config = dict(
    model='class-conditioned image diffusion model',
    dataset='dead-leaves pictures: piles of overlapping shapes',
    train_examples=145000,
    image_size=48,
    horizontal_flip=True,
    conditioning='class',
    arch='dit',
    objective='v',
    cond_dim=192,
    targets=['shape'],
    num_classes=20,
    cond_dropout=0.1,
    norm='rmsnorm',
    activation='silu',
    mlp_ratio=2,
    head_dim=48,
    fused_qkv=False,
    qk_norm=False,
    inner_norm=False,
    patch_size=[6, 6],
    layers=16,
    width=192,
    positions='learned',
    optimizer='muon',
    muon_scale='match_rms_adamw',
    lr=0.0036,
    momentum=0.95,
    nesterov=False,
    orthogonalizer='newton_schulz_5',
    adamw_lr_other_params=0.0028,
    grad_clip=1.0,
    steps=34900,
    batch_size=64,
    epochs=15.4,
    lr_schedule='cosine',
    final_lr_fraction=0.05,
    warmup_steps=6980,
    weight_decay=0.01,
    adamw_weight_decay_other_params=0.01,
)
Rows from block 6, named by matrix and row number. Rows with one number belong to one attention dimension. Each number is 128 + 24 x the weight over its row's rms, rounded and kept within 0 to 255. All counts start at 0. After the name is the row's rms in percent of the matrix's.
# q: attention query (model.blocks.6.attn.q.weight, 192x192), inputs 117-155
# k: attention key (model.blocks.6.attn.k.weight, 192x192), inputs 117-155
q.60 110 [153 161 153 129 147 165 170  89 140 150  99  81  99 108 159 116 156 176 151 139 122 148 157 144 131 117 133 130 143 103 133 119 101 136 145 100 119  80 117]
k.60 103 [ 89 113 119 115 161 126 141  96 105 148 121 104 127 138 124 139 102 129 130 128 134 172  71  83 183 131 155 210 166 103 141 163 142 124  94 115 124 107 158]
q.61 097 [140 159 149  84 127 101 107 105 140 126 136 157 149 121 119 100 105 156 131 116 155 118 171  93 147 136 131 119 173 109 116 166 128 133 140 146 122 147 144]
k.61 093 [128 144 125 113 144 117 133 112 118 152 134 126 157 104  79 120 164 111 128 132 159 105 169 161 148  99 116  99 136 147 117 152 175 118 156 109 110 119 154]
q.62 128 [157 115 129 107 117 130 155 124 193 126 131 121 162 143 104 174  91 105 119 130 101 110 174 159 136 123 155 137 117 128 117 145 127  94 126 113 123 104 110]
k.62 116 [106 130 122  97  97 126  92 102 129 146 125 107 149  92  84 166 163 138 159 109 103 170 152 131 129 156 167 171  95 104 143 114 131  86 125 123  95 141 143]
q.63 107 [175 140 165 141 142 140  97 133 133 133 116 133 126 106 147 136 160  71 132 120 128 105 167 113 128 122 116 156 146  97 113 133 116 114  99 124 164 125 132]
k.63 097 [129 109 162 121 102 132 116 142 105 144 135  98 128 115 161 133 172 123 103 118 108 116 131 142  80 129 117 140 130 126 151 131 137  96 110 101 137 136 113]
q.64 113 [ 89 150  95 154 108 114 147 130 121 143 144  88 115 109 115 119  85 123 165 122  57 138 115 138 143 122 117 134 129 166 142 143 133 126 127 135 124 125 102]
k.64 110 [111 135  92 106 150 127 109 120 114 143 142 132 126  98 113 134 105 141 127 161  61 144 157 165 125 146 111 172 145 132 150 133 145 103 139 141 115 128 122]
q.65 108 [108 120 181  96 140 136 119 144  98 141 137 159 119 133 129 156 147  99 138 115 155 118  81 150 126 144 127 133 106 122 120 108 158 111 129 132 116 119 126]
k.65 103 [127 119 134  90 134 175 124  97 104 134 122 122 117 102 104 124 149 112  90 130 135 109 154 131 127 150 144  90  99 140 121 120  93 127 146 139 108 104 151]
q.66 121 [ 88 119 144 125  74 139 116 138 139 137 149 147 153 125 102 162  76 116 120  99 125 106 142  94 145 170 113 134 143 115 127 148 142 139 115 124 135 115 117]
k.66 116 [205 147 125 132 107 154  99 122 122 126 122 116 124 103 130 161 153 127  85 107 117 137 156  87 125 121 125  81  91 110 121  92 107 130 138 119 129 127 133]
q.67 101 [108 137 130 151  97 158 138 150 150 214  91 105 122 112 164 115 123 138 140 160 169 118 132 122 125 160 137  94 148 105 135 148 109 142 122 113 142 125 139]
k.67 098 [130 115 112 137 107  81  80 177 139 124 139 121 138 133 125 150 141 101  83 126 150 115 125 112 111 118 122 141 138 135 149 150 144 149 159 134 120 127 125]
q.68 103 [ 65 139 144 160  97 113 108 106 145 147 137 114  91  95 120 169 137 195 121  74 164 144  89 131 142 122 132 135 125  72 153 122 136 101 106  87 118 110 127]
k.68 089 [ 61 165 150 122 199 124  94 135  85 129 128 130 104 110 150 183 102 153 102 143 170 139 109 160 141 114 152 153 133 118 142 115  99 109 114 109 135 115 126]
q.69 095 [130 145 136 163 104 114 165 165 140 141 105 133 133 114 146 106  96 105  99 137 177 120 110 164 128 133 132 148 128  74 111 133 116 122 102 132 134 146 111]
k.69 090 [105 117 136 137 109 147 106 146 159 125 119 148 135 133 127 121 147 113 134 112 205  94 156 126 129  87 141 174 134 146 116 131 123 147 151 113 106 114 154]
q.70 100 [174 116 124 117 159 133 116 122 103 103 120  93 112 123 124 170 112 139 113 156 131 180 137 132 161  95 144 117 102 138 149 144 114 169 164  98 125 105  91]
k.70 096 [185 108 137 135 132 158  76 105 171 114 146  86 148 161 139 122 146 174 185 103 151 131 108 114 151 146 153 144 170  89 133 143 133 103 110 133 154 111 109]
q.71 118 [166 122 118 101 130  98 134 154 138 128 102 106 151 137 119 104 124 149 128 114 126 144 180 136 116 117 121 146 115 124 146 116 163 121 143 129 101 133 111]
k.71 102 [177 130 138 119  97 187  78  92 152 118 114 104 107  98 139 128 124 124  95 126 129 143 149 110  95 161 139 159  97 162 139 133 114 120 175 129 136 138 123]
q.72 116 [132 115 136 143 124  75 131 170 122  88 173 113 102 100 105 111  98  73 131 161 159 140 136 115 187 119 127 149 124 145 107 108 136 114  77 143 136 115  94]
k.72 109 [146 123 117 149 145 152 133  98 125 134 125 109 179 128 135 100 121 155 144 108 147 110  88  85 155 105 161 104 116 148 128 139 135 134 131 127 114 124 148]
q.73 116 [ 95 134 162 134  90 130 130 118 164 170 125 109 147 121 130 123 117 136  92 140 152 117 107 137 136 159 120 136 111 140 138 121 115 119 155 136 112 111 138]
k.73 094 [181 109 165 125 139 156 101  99 127 136 118 114 123 100 132 177 198 129 161 155 136 142  66 162  91 102 149 126 123 111 129 121 138 130 102 115 131 117 117]
q.74 110 [122 144 104 125 104 100 182  79 106 106 140 156 148  91 119 104 139 141 126 120 130 159 129 158 123 127 137 175 116 129 147 115 138 112 119 125 118 135 127]
k.74 100 [140 122 129 110 134 146 153  81 126 167 115 109 157 143 158 135 168 151 109 134 104 136 106  72 128 142 108 139 131 117 123 114 109  70  86 118 135 134 137]
q.75 113 [102 117 156  92  98 168 111  75 142 159 144 113 131 147 140 151 143 119 141 122 126 112 168 135 140 137 107 135 157 147 137 156 141 159 162 129 113 132 124]
k.75 104 [106 132 135 111  82 150 126 120 126 107 163 147 109 128 139 119 195 132 116 154 129 152 132 151  94 132 109 148 138  85 132  97 113 131 147 133 133 110 119]
q.76 096 [205 164  89 103 132 103 155 115  89  98 144 106  96 145 168 113 143 138 131 152 224 113 136 146 108  98 114 117 152 144 119 164 110 160 168 111 113 119 117]
k.76 093 [ 99 138 105  69 117 114 130 142  66 124 124  98 142 108 158 116 149 159 168 126 191 132 105 140 144 134 111 111  96  84 114 136 144 121 162 118 121 136 152]
q.77 126 [126 116 141 106 207 137  88 197 114 115 158 175 126 115 120 136 137 132 141 102 182 143 103 117  80 142 157 135 119 109 155 108 155 136 110 133 136 145 136]
k.77 114 [125 141 129 100 130 125 130 153 108 138 150 129 123 149 123 135  93 122 119 129 210 124 163 125  83 116 144  99 176 138 134 126 126 153 140 134 139 116 129]
q.78 111 [121 126 108 116 127 164 147 123 127 126 100 100 111 107 123 168  82 128 116 150 196 100 162 159 167 145 119 168 132 169 130 138  95 117 121 104 130 103 142]
k.78 103 [116 134 126 138 133 137 112  88 142 125 128 144 120 139 125 158 188 122  84 116 187 157  85 114 136 164 147 157 123  94 142 129 126 116  95 114 146 117 145]
q.79 106 [128 143 115 135  76  95 111 141 161 104 106 117 133 137 115 133 131 121 145 126 196  93 150 124 133 130 101 104 129  75 131 149 150 124 170 107 127 139 148]
k.79 108 [172 146 115 109  92 111 128 138 153 159 127 128 142 143  88 145 147  97  92 166 187 169 111 146 133 166 126 169 160 108 143 139 112 155 169 128 140 135 135]
q.80 111 [130 150 144 140 127 128 144 136 130 140 174 154 159 150 124 132 119 100 114 114 124 120  81 141 104 140 136 140 142 160  98 101 129 104  69 146 141 130 130]
k.80 097 [105 153 124 183 109 128 139 178 155 147 115 124 144 131 155 145 132 122 101 139 105 112 160 138 105 109 145 101 127 129 139 144 143 150 178 130 130 128 136]
q.81 090 [152 119 139 126 150 178 110 165 117 147 131 118 125 107 140 114 134 119 165 112 101 115 159 107 164 172 111 148 158 141 123 145 120 100 148 166 133 133 138]
k.81 090 [102 114 135 138 153 143 130 145 109  70 121 100 146 119 101 122 145 120 104 139 121 126 144 173 124  61 140 158 128 129 133 128 119 169 121 123 144 119 106]
q.82 111 [181 142 133 116 193 133 123 121 143 103 137 113 125 135 137 118 115 125 116 120 207 108 112 121 123 122 160  97 136 127 121 148 143 149 139 119 136  94 101]
k.82 094 [158 140 143 152 191 160 139 104  99 133 138 133 136 138 140 136  98 133 125 147 216 105 142  98 143 161  91  89 126 131 131 108 167 187 124 137 124 122 129]
q.83 112 [140 113 118  89 122 143 148  79 149 130 130 124 133 117  85 160 149  86 142 140 121 127 131 134 169 109 131 142 119 137 139 140  92 151 168 120 151 150 121]
k.83 108 [112 138 138  95 122 104 134  77 160 140 126 123 159 140 120 158 145  97 136 126 117 155 119 114 166 136 122 139 177 109 116 126 122 164 127 104 165 153 134]
q.84 103 [162 151 139 152 158 138  74 173 144 113 142 133 109  93 136  97  66 116 106 128 122 117 174  95 119 130  96 162 127 149 115 116 149  95  59 121  95 142 117]
k.84 103 [128 141 151 191 128 159 129 146  86 129 134 114 116 115 134 123  87 151 117 134 133 152 142 131 124 164 141 134 110 124 116  90 134 130 159 125 100 128  91]
q.85 093 [167 103 114 171 108 141 144 143 181 115 114 130 127  92 123  92 148 146 103 139 204 108 157 158 121 144 110 126 111  93 120 128 146 111  88 115 133 119 111]
k.85 092 [133 156 138 126 163 133  65 205  69 146 106 163  92 106 126 126 142 135 138 129 159  87 122  96 110 139 100 139  90 110 130 111 131 139 125 118 124 148 119]
q.86 086 [ 89 148 124 132 153 127 128 145 111 138 105 171 143 107 107 131 121 142  84 151 127 151 153 115 131 130 153 102  97 118 124 202 148 137 151 119 126 105 116]
k.86 082 [171 115 104 136 162 115 124 152 152 101 105 113 137  90 124 125 125 154 149 140 129 107 121  90 140 130 119  78 120 103 112 115 165 109  79 123 156 145 138]
q.87 117 [115 126 148  99 126 136 153  72 117 107 112 126 143 180 156 156 133  94 147 114 194 102 137 136 156 146 145 146 124 111 140 139 112 126 178 117 156 133 139]
k.87 100 [136 120 123  88  95 126 143 116 118 118 150 116  94 127 154 141 127 135 119 142 203 124 106  76 155 118 139 144 136 138 122 103 118 113 129 128 135 123 138]
q.88 111 [107 119 124 107 101 179 101 136 135 129 128  88 129  64  88 130 170 116 139 132 224 106 145  84 105 127  88 107 116 126 131 117 123 173 158 133 119 145 145]
k.88 115 [117 120 163  77 119 168 106 213 124 109 152 153 129 126 101 146 182 152 136 146 192 135 137 141  76  99  98 160 145 126 132 109 147 184 118 128 125 143 133]
q.89 097 [185 142 135 135 129 142 110  68 107 136 171 162 158 151 136 129 155 137 146 115  54 145 154 103 109 132 125 144 103 141 151 129 113  82  87 140 123 152 119]
k.89 089 [153 172 127 127 142 123 153 134 168 145 127 146 116 177  98 128 130 127 112 150  12 112 159  86 147 122 136 134 127 143 142 115 135 108 102 126 120 138 157]
q.90 108 [118 143 104 130 126 132 103 118 166 126 142 109 144 109 156 166  72 134 151 105  80 104 121 104 155 158 130 163 133 146 135 105 106 132 160 146 148 117 111]
k.90 101 [116 137 133 128  70 177 155  59 101 124 148 117 107 117 136 164 181 125 137 122  93 113  65 145 116 114 136 174 125 122 132 120 127 126 145 120 153 128 135]
q.91 098 [171 111 121 137  86 104 115  93  94 104 131  97 130 153  99 117 142 118 126 136  61 136 135 132 121 100 140 143 132 129 107 160 109  89 150 119 120 145 117]
k.91 095 [110 125 142 123 127 106 148 131 153 106 141 128  95 149 137 114 110 128 123 151  49 118  92 141 159 117 134 180 122 126 121 113 143 137 114 107 125 117 129]
q.92 106 [ 91 153 149 133 125 115 123 116 170  71 133 107 134 163 154 132  84 140 163 107 189 129  84 126 117  98 102 150 135 153 114 152 132 119 126 144 129 153 161]
k.92 112 [110 131 138 100 192 121 166 134 123 113 152 143 120 166  97 103 121 101 150 156 199 135  80 108 123 143 123 134 133 122 108 105 143 132  81 120 105 140 151]
q.93 103 [ 61 110 167 114 136 138  95 126 125  78 160 100 177 135 116 157 149 133 107 141 198  99 113  88  75 106 135 152 114 124 123 109 153 100 141 154 128 144 109]
k.93 096 [ 72 140 142 169 103 159 179 149  78 112 142 107  97 119 134 134  74 133 118 135 181 142 129 154 120  95 109 150 159 114 112 122 135 165 130 126 134 116 112]
q.94 105 [ 94 141  91 185 148  79 137 155 143 118 107 153 141 108 106 107 124 130 113 103 126 100 105 118 114 149 109 113 130 134 122 119 183 108  94 130 109 137 176]
k.94 099 [175 121 140 171 176 116 165 153  92 132 124 147 139 121 157 118  65  96  96 138 157 152 116 173 112 139 120 132 106 132 128 131 126 111 117 126 123 129 151]
q.95 103 [149 152 143 135 137 154 130 126 153 113 124 104  79 126 155 125 151 116 133 140 160  91 147 121 106 140 115 169 136 152 119 150 135 126  81 122 128 133 138]
k.95 111 [111 126 117 158 112  92 182 148  97  99 130 128 145 150 142  84  89 151 141 114 188 102 119 147 120 122 146 171 136 100 125 145 123 121 101 132 118 143 122]
q.96 109 [137 131 137 151 132 103 165 122 102 161 109 138 134 117 133 110 167 119 142 105 114 114 117 169 121 137 125 150 100  96  95 146 125 142 136 115  90 117 117]
k.96 098 [188 144 116 108 176 120 114 141 105 103 166 121 149 107  85 125 152 150  97 120 152 101 128  99 140 134 144  90 143 123 122 100 126 118 102 123 103 151 132]